Rows from block 6 of a small sound classifier, named by matrix and row number. Each number is 200 + 30 x the weight over its row's rms, rounded and kept within 0 to 999. All counts start at 0. After the name is the row's rms in percent of the matrix's.
After each channel's rows are labels from the 100 clips, of 14976, where the channel reaches its highest value: "responds to" is what is common among them; "loudest" is the band of the loudest frequency at the time of the peak. Only what is clearly more common there than usual is listed. The data: struck, bounced, scraped and rolled objects made by modal synthesis. In brackets: how many of the 100.
# c30: last pointwise conv (model.blocks.6.c3.0.weight, 320x320x1), inputs 214-319

c30.170,100,246,162,179,172,192,163,206,213,262,256,159,187,196,257,159,216,208,190,171,182,190,151,227,174,178,182,242,201,146,194,197,237,195,199,236,214,181,224,229,184,230,176,198,205,190,242,210,177,182,169,175,173,192,213,205,247,180,174,202,224,180,211,226,161,216,217,223,177,202,198,189,164,163,246,148,237,186,194,196,251,199,199,170,174,221,267,162,186,167,197,253,238,187,155,179,220,144,206,186,204,185,225,231,179,201,233
responds to: repeated hits (61); clipping (48); text has "clipped" (48)
loudest: 500 to 1000 Hz (47)

c30.233,101,248,204,211,196,227,203,218,216,211,217,196,211,238,217,209,200,226,238,203,237,230,206,235,206,171,211,230,185,170,180,212,211,219,203,214,203,188,187,202,204,219,205,228,214,210,194,197,195,188,168,183,170,255,210,222,209,189,180,218,185,192,186,178,166,206,231,175,217,142,171,182,162,181,204,177,216,191,180,182,216,208,211,225,191,184,211,156,170,187,181,188,168,200,176,203,224,188,230,178,174,197,201,244,199,216,172
responds to: hard striker (100); one hit (98)
loudest: 2000 to 4000 Hz (31); 1000 to 2000 Hz (25)

c30.139,098,251,178,202,202,177,135,230,216,241,234,186,186,215,261,236,184,191,159,168,178,187,178,196,147,181,166,194,180,188,187,174,207,157,150,211,141,187,201,210,167,199,170,166,149,158,219,202,197,188,190,151,187,187,133,204,216,173,178,243,236,167,208,183,180,246,211,196,157,214,217,178,182,161,227,204,205,158,209,213,186,168,154,205,209,185,202,190,169,219,198,233,228,163,192,204,235,184,164,174,182,150,210,148,184,187,153
responds to: reverberation (60); text has "reverberant" (60); text has "room" (60); pink noise (37)
loudest: 500 to 1000 Hz (44); 1000 to 2000 Hz (27)

c30.304,098,266,212,226,251,204,169,253,216,244,232,207,235,252,261,159,243,234,190,200,230,244,191,248,164,186,228,196,204,214,190,215,198,223,193,207,207,181,200,207,179,188,159,188,171,192,207,186,185,168,202,230,205,206,211,219,219,200,207,184,215,209,214,193,207,211,203,193,187,176,186,274,188,191,181,177,189,219,188,179,201,218,182,193,197,164,185,195,166,178,191,197,210,169,191,212,207,211,233,206,236,195,197,183,183,188,193
responds to: reverberation (69); text has "room" (69); text has "reverberant" (69)
loudest: 1000 to 2000 Hz (27)

c30.254,104,134,249,250,245,218,179,192,206,138,143,244,202,182,175,214,233,192,196,195,200,175,226,165,187,234,171,139,187,160,184,197,167,171,184,202,213,246,179,157,259,159,187,224,208,194,163,167,186,214,186,201,169,194,225,141,178,171,167,184,204,174,166,211,177,179,169,182,195,239,258,220,178,183,162,213,166,179,187,210,135,215,182,207,169,181,164,242,184,204,249,170,200,184,157,178,152,166,191,209,176,195,175,195,145,196,181
responds to: striker: soft (100); one hit (96)
loudest: 500 to 1000 Hz (50)

c30.77,094,223,206,200,187,212,158,189,175,212,209,162,169,175,228,227,227,195,191,153,185,184,182,161,154,183,153,243,180,174,194,152,222,173,195,195,194,211,175,265,217,187,192,179,126,132,244,223,169,200,150,180,151,166,215,239,216,168,166,215,249,170,246,189,154,223,199,217,174,214,221,208,169,154,212,201,189,202,201,213,201,228,168,177,163,191,187,224,167,196,212,210,198,175,180,183,240,185,199,197,195,181,230,207,182,143,182
responds to: steel-like damping (42); white noise (31)
loudest: 500 to 1000 Hz (44)

c30.91,094,225,194,202,193,216,263,214,208,214,211,210,209,222,214,199,187,196,196,286,191,203,188,208,229,187,262,232,180,211,200,264,182,182,247,216,219,197,174,250,195,198,212,211,247,228,212,212,226,201,199,222,228,216,247,259,230,253,225,256,242,247,244,208,224,255,213,196,230,195,212,220,238,262,232,188,205,181,215,227,229,198,250,226,233,180,179,211,242,238,168,218,214,241,230,247,200,211,215,212,224,192,240,226,239,220,159
responds to: one hit (100); hard striker (100)
loudest: 1000 to 2000 Hz (36)

c30.184,095,205,251,294,233,206,207,172,302,153,229,213,171,166,158,219,269,164,203,187,214,196,214,198,192,199,192,203,182,187,160,214,176,194,189,158,185,223,174,198,215,185,192,192,208,206,157,179,214,177,214,210,175,205,196,209,180,211,185,180,164,198,177,188,207,203,191,156,215,173,197,234,190,180,163,180,169,187,157,167,190,229,187,210,189,176,182,175,208,187,182,190,202,198,214,199,223,185,195,195,207,192,180,201,204,186,193
responds to: striker: soft (99); one hit (88)
loudest: 4000 to 8000 Hz (31)

c30.181,109,168,236,213,212,233,185,158,194,148,219,216,179,179,167,181,204,166,194,166,204,177,229,170,196,210,139,188,215,183,219,194,176,197,218,207,220,260,201,206,248,191,213,202,225,209,184,197,184,228,212,198,176,191,218,168,176,179,185,213,205,192,200,219,190,205,170,190,199,233,250,223,172,196,170,230,208,224,196,225,163,210,198,188,182,204,182,244,173,214,267,188,202,190,178,170,213,207,185,244,193,198,212,184,208,214,196
responds to: one hit (100); striker: soft (100)
loudest: 500 to 1000 Hz (59)

c30.271,099,222,206,175,182,201,160,192,173,212,228,173,192,168,224,247,203,147,180,179,205,169,184,169,153,210,191,251,189,187,189,159,190,189,182,199,213,173,192,261,171,178,151,183,154,157,222,230,178,196,175,169,187,174,197,233,200,180,159,245,220,200,245,201,158,277,198,203,169,211,160,168,188,184,180,175,208,220,202,249,232,194,189,234,173,186,182,193,190,231,195,203,208,190,168,213,230,175,205,169,201,197,244,214,191,178,205
responds to: rolling (46); text has "noise" (43)
loudest: 1000 to 2000 Hz (27)

c30.120,100,206,209,178,231,177,199,237,191,199,162,230,222,232,224,100,186,233,213,198,215,241,199,240,213,210,187,221,259,166,252,206,202,273,205,228,239,243,245,198,217,208,233,224,216,226,203,193,167,233,199,261,170,176,209,146,221,217,214,133,182,200,209,236,190,144,206,218,196,237,223,228,199,205,210,218,234,245,234,165,185,201,240,105,187,205,223,223,203,138,254,225,231,213,163,170,170,170,174,205,259,243,199,174,199,202,230
responds to: one hit (74); steel-like damping (54)
loudest: 1000 to 2000 Hz (26)

c30.137,095,127,245,238,246,221,228,177,224,151,248,253,186,168,136,218,253,144,219,199,223,161,245,158,193,244,193,218,180,184,178,195,168,206,205,197,179,200,165,208,206,190,206,190,202,204,193,189,173,202,178,210,175,208,220,214,180,187,178,214,167,194,170,210,171,181,200,178,205,214,215,234,169,206,159,230,192,241,215,218,178,213,175,203,203,208,161,211,195,211,213,167,168,202,176,217,230,169,193,212,230,188,177,191,199,213,196
responds to: one hit (100); striker: soft (100)
loudest: 500 to 1000 Hz (61)

c30.190,096,205,192,187,171,227,201,218,170,227,198,195,215,222,203,201,180,215,208,248,183,200,198,201,210,178,273,197,206,207,194,224,185,178,232,197,285,205,188,208,223,191,182,241,216,203,189,219,206,182,210,224,220,219,265,241,208,220,225,204,208,225,188,190,224,215,231,183,231,202,182,192,214,202,192,175,209,199,178,205,227,232,206,222,194,208,205,198,221,236,179,225,208,199,243,228,204,216,233,194,222,198,182,241,204,225,190
responds to: one hit (100); hard striker (100)
loudest: 1000 to 2000 Hz (31); 2000 to 4000 Hz (26)

c30.70,096,222,192,174,189,169,193,226,192,248,228,163,224,203,246,175,161,221,180,174,202,201,187,233,160,186,197,211,212,175,188,170,224,210,220,236,216,224,206,215,201,249,184,146,221,224,235,215,171,210,167,170,168,177,187,189,249,169,180,229,232,154,234,236,153,218,215,239,154,197,221,169,181,140,215,214,218,192,208,220,218,185,213,181,182,203,242,202,159,187,217,228,255,158,169,166,170,184,192,229,189,182,218,198,177,173,188
responds to: clipping (58); text has "clipped" (58); reverberation (54); text has "room" (54)
loudest: 500 to 1000 Hz (46)

c30.282,094,218,244,263,233,215,192,200,280,183,239,209,217,210,172,205,292,202,188,190,227,216,223,203,192,196,225,202,198,236,196,211,181,222,183,169,183,183,160,203,187,169,174,184,175,198,202,189,213,161,198,212,199,173,189,221,175,184,213,180,167,209,172,187,209,176,180,189,161,174,194,259,207,186,183,178,162,234,171,201,175,198,187,199,228,148,162,175,208,212,150,160,172,185,224,178,240,204,187,179,228,210,177,168,182,176,180
responds to: striker: soft (99); one hit (93)
loudest: 4000 to 8000 Hz (48)

c30.173,105,152,196,165,213,145,234,189,163,153,143,199,196,210,171,194,149,182,148,205,175,200,215,197,221,209,214,129,198,165,194,174,138,176,231,147,206,231,137,178,228,159,213,177,234,233,132,146,190,217,188,192,182,140,171,169,162,231,183,191,154,170,135,217,190,163,141,147,173,206,238,238,175,206,149,232,132,184,175,183,172,203,191,175,179,178,138,187,181,192,222,147,173,202,189,176,178,168,153,233,166,192,131,168,148,185,187
responds to: steel-like damping (72); one hit (72)
loudest: 1000 to 2000 Hz (27)

c30.199,097,272,218,217,235,225,200,285,230,288,252,226,243,286,255,174,219,266,215,184,214,246,235,272,221,171,216,203,177,177,196,211,206,193,203,200,201,200,216,225,184,223,204,188,186,199,218,212,197,182,195,206,188,218,208,225,216,233,190,213,211,183,208,202,182,207,225,201,173,197,210,196,225,207,224,206,212,184,177,216,244,174,208,203,193,186,227,198,201,213,186,190,195,225,168,203,211,202,209,210,197,179,199,206,196,214,173
responds to: hard striker (94); reverberation (64); text has "room" (64); text has "reverberant" (64)
loudest: 1000 to 2000 Hz (33)

c30.286,105,209,223,182,218,203,207,257,184,237,215,203,257,274,220,171,202,270,195,218,189,288,223,259,202,210,258,228,268,224,278,187,226,257,222,227,163,213,233,208,183,222,202,194,191,203,232,219,230,195,222,246,232,223,165,189,193,180,233,179,218,202,215,219,225,203,228,226,203,224,209,218,217,205,206,198,239,254,209,204,190,208,204,179,226,227,221,222,218,196,177,187,190,209,252,188,227,235,222,190,214,278,205,216,199,178,253
responds to: striker: soft (100); one hit (99)
loudest: 500 to 1000 Hz (67)

c30.135,095,233,268,297,233,202,200,236,280,226,224,212,209,222,220,226,262,204,180,223,226,232,246,197,180,244,212,176,168,213,185,185,172,188,196,176,203,179,191,199,203,175,197,147,180,215,189,171,213,196,224,217,234,177,173,209,224,201,189,178,171,219,173,191,215,185,173,181,179,214,207,230,224,191,220,193,166,203,181,167,207,211,208,221,204,173,201,195,189,200,187,213,172,190,213,184,219,207,212,208,210,173,183,159,132,155,160
responds to: striker: soft (100); one hit (97)
loudest: 4000 to 8000 Hz (33)

c30.187,099,204,158,232,200,246,215,233,184,223,205,177,258,256,234,122,196,232,262,246,217,227,170,224,249,179,239,213,176,226,185,245,196,200,246,197,229,220,196,203,236,198,226,279,234,205,186,214,196,215,218,218,211,238,260,221,192,229,229,236,197,236,217,212,198,225,247,185,284,228,245,184,209,240,223,191,185,172,203,233,204,236,233,199,192,180,183,242,219,232,232,186,196,250,214,239,185,209,229,220,184,187,220,264,256,267,180
responds to: one hit (100); hard striker (100)
loudest: 1000 to 2000 Hz (36)

c30.63,112,217,202,216,220,211,200,249,203,203,191,202,245,235,217,197,222,249,220,212,214,239,195,248,170,210,203,243,309,165,299,199,225,331,206,231,219,201,271,226,219,229,223,199,195,194,221,236,162,221,168,258,191,197,210,189,231,181,192,144,238,201,244,246,171,187,243,257,196,228,219,223,179,171,224,199,247,278,255,165,233,218,226,92,196,248,266,197,172,131,218,239,229,201,187,201,173,175,195,226,251,281,209,218,220,191,307
responds to: bouncing (45); scraping (41)
loudest: 250 to 500 Hz (47)

c30.237,094,186,158,171,142,234,219,153,159,202,181,180,175,179,196,233,172,164,234,242,150,162,172,174,214,200,232,234,190,209,212,196,186,183,249,197,240,188,195,214,210,183,234,233,234,210,201,195,211,201,213,173,209,197,253,256,190,208,201,201,205,213,224,228,210,222,231,217,216,209,222,185,211,210,194,215,186,208,209,197,201,209,182,208,185,200,206,197,236,218,225,191,209,204,226,247,219,201,272,222,210,204,219,226,192,227,206
responds to: one hit (100); hard striker (100)
loudest: 1000 to 2000 Hz (31); 2000 to 4000 Hz (25)

c30.12,094,192,189,152,170,184,149,190,170,219,201,171,176,182,261,199,144,183,175,168,158,199,150,190,144,164,176,243,194,149,192,175,233,174,174,239,145,222,192,247,195,197,191,193,145,146,282,250,156,205,153,215,159,196,194,232,218,164,152,258,288,171,251,196,161,283,195,218,188,227,228,182,161,183,199,201,224,204,231,261,218,167,188,190,163,195,209,236,183,239,226,206,214,177,163,199,208,161,193,219,196,187,300,191,208,166,187
responds to: bouncing (42); pink noise (25)
loudest: 1000 to 2000 Hz (31)

c30.272,104,195,205,216,201,190,218,211,219,183,185,186,236,222,197,232,218,197,202,213,185,225,203,206,195,200,227,179,192,211,187,194,135,171,188,153,234,201,169,191,198,157,171,190,181,198,141,147,193,172,185,226,199,193,196,201,170,182,179,185,161,230,157,171,186,187,202,149,219,154,212,237,180,194,185,168,146,209,157,158,180,206,174,196,218,146,166,191,182,171,164,182,177,190,212,185,192,201,194,183,221,191,135,186,184,194,170
responds to: one hit (100); hard striker (100)
loudest: 1000 to 2000 Hz (30)

c30.264,098,189,173,193,189,250,224,185,167,175,174,207,215,190,171,208,199,181,216,262,176,221,210,181,223,199,252,183,193,228,183,221,173,169,239,159,284,221,188,171,209,189,221,240,238,243,157,166,233,192,232,201,204,235,265,226,196,216,212,204,183,246,153,194,220,186,216,164,253,171,221,194,216,220,192,214,174,204,194,194,199,231,198,194,212,208,169,197,203,198,205,166,171,232,203,229,217,203,233,220,215,176,164,236,218,227,185
responds to: one hit (100); hard striker (100)
loudest: 1000 to 2000 Hz (32); 2000 to 4000 Hz (25)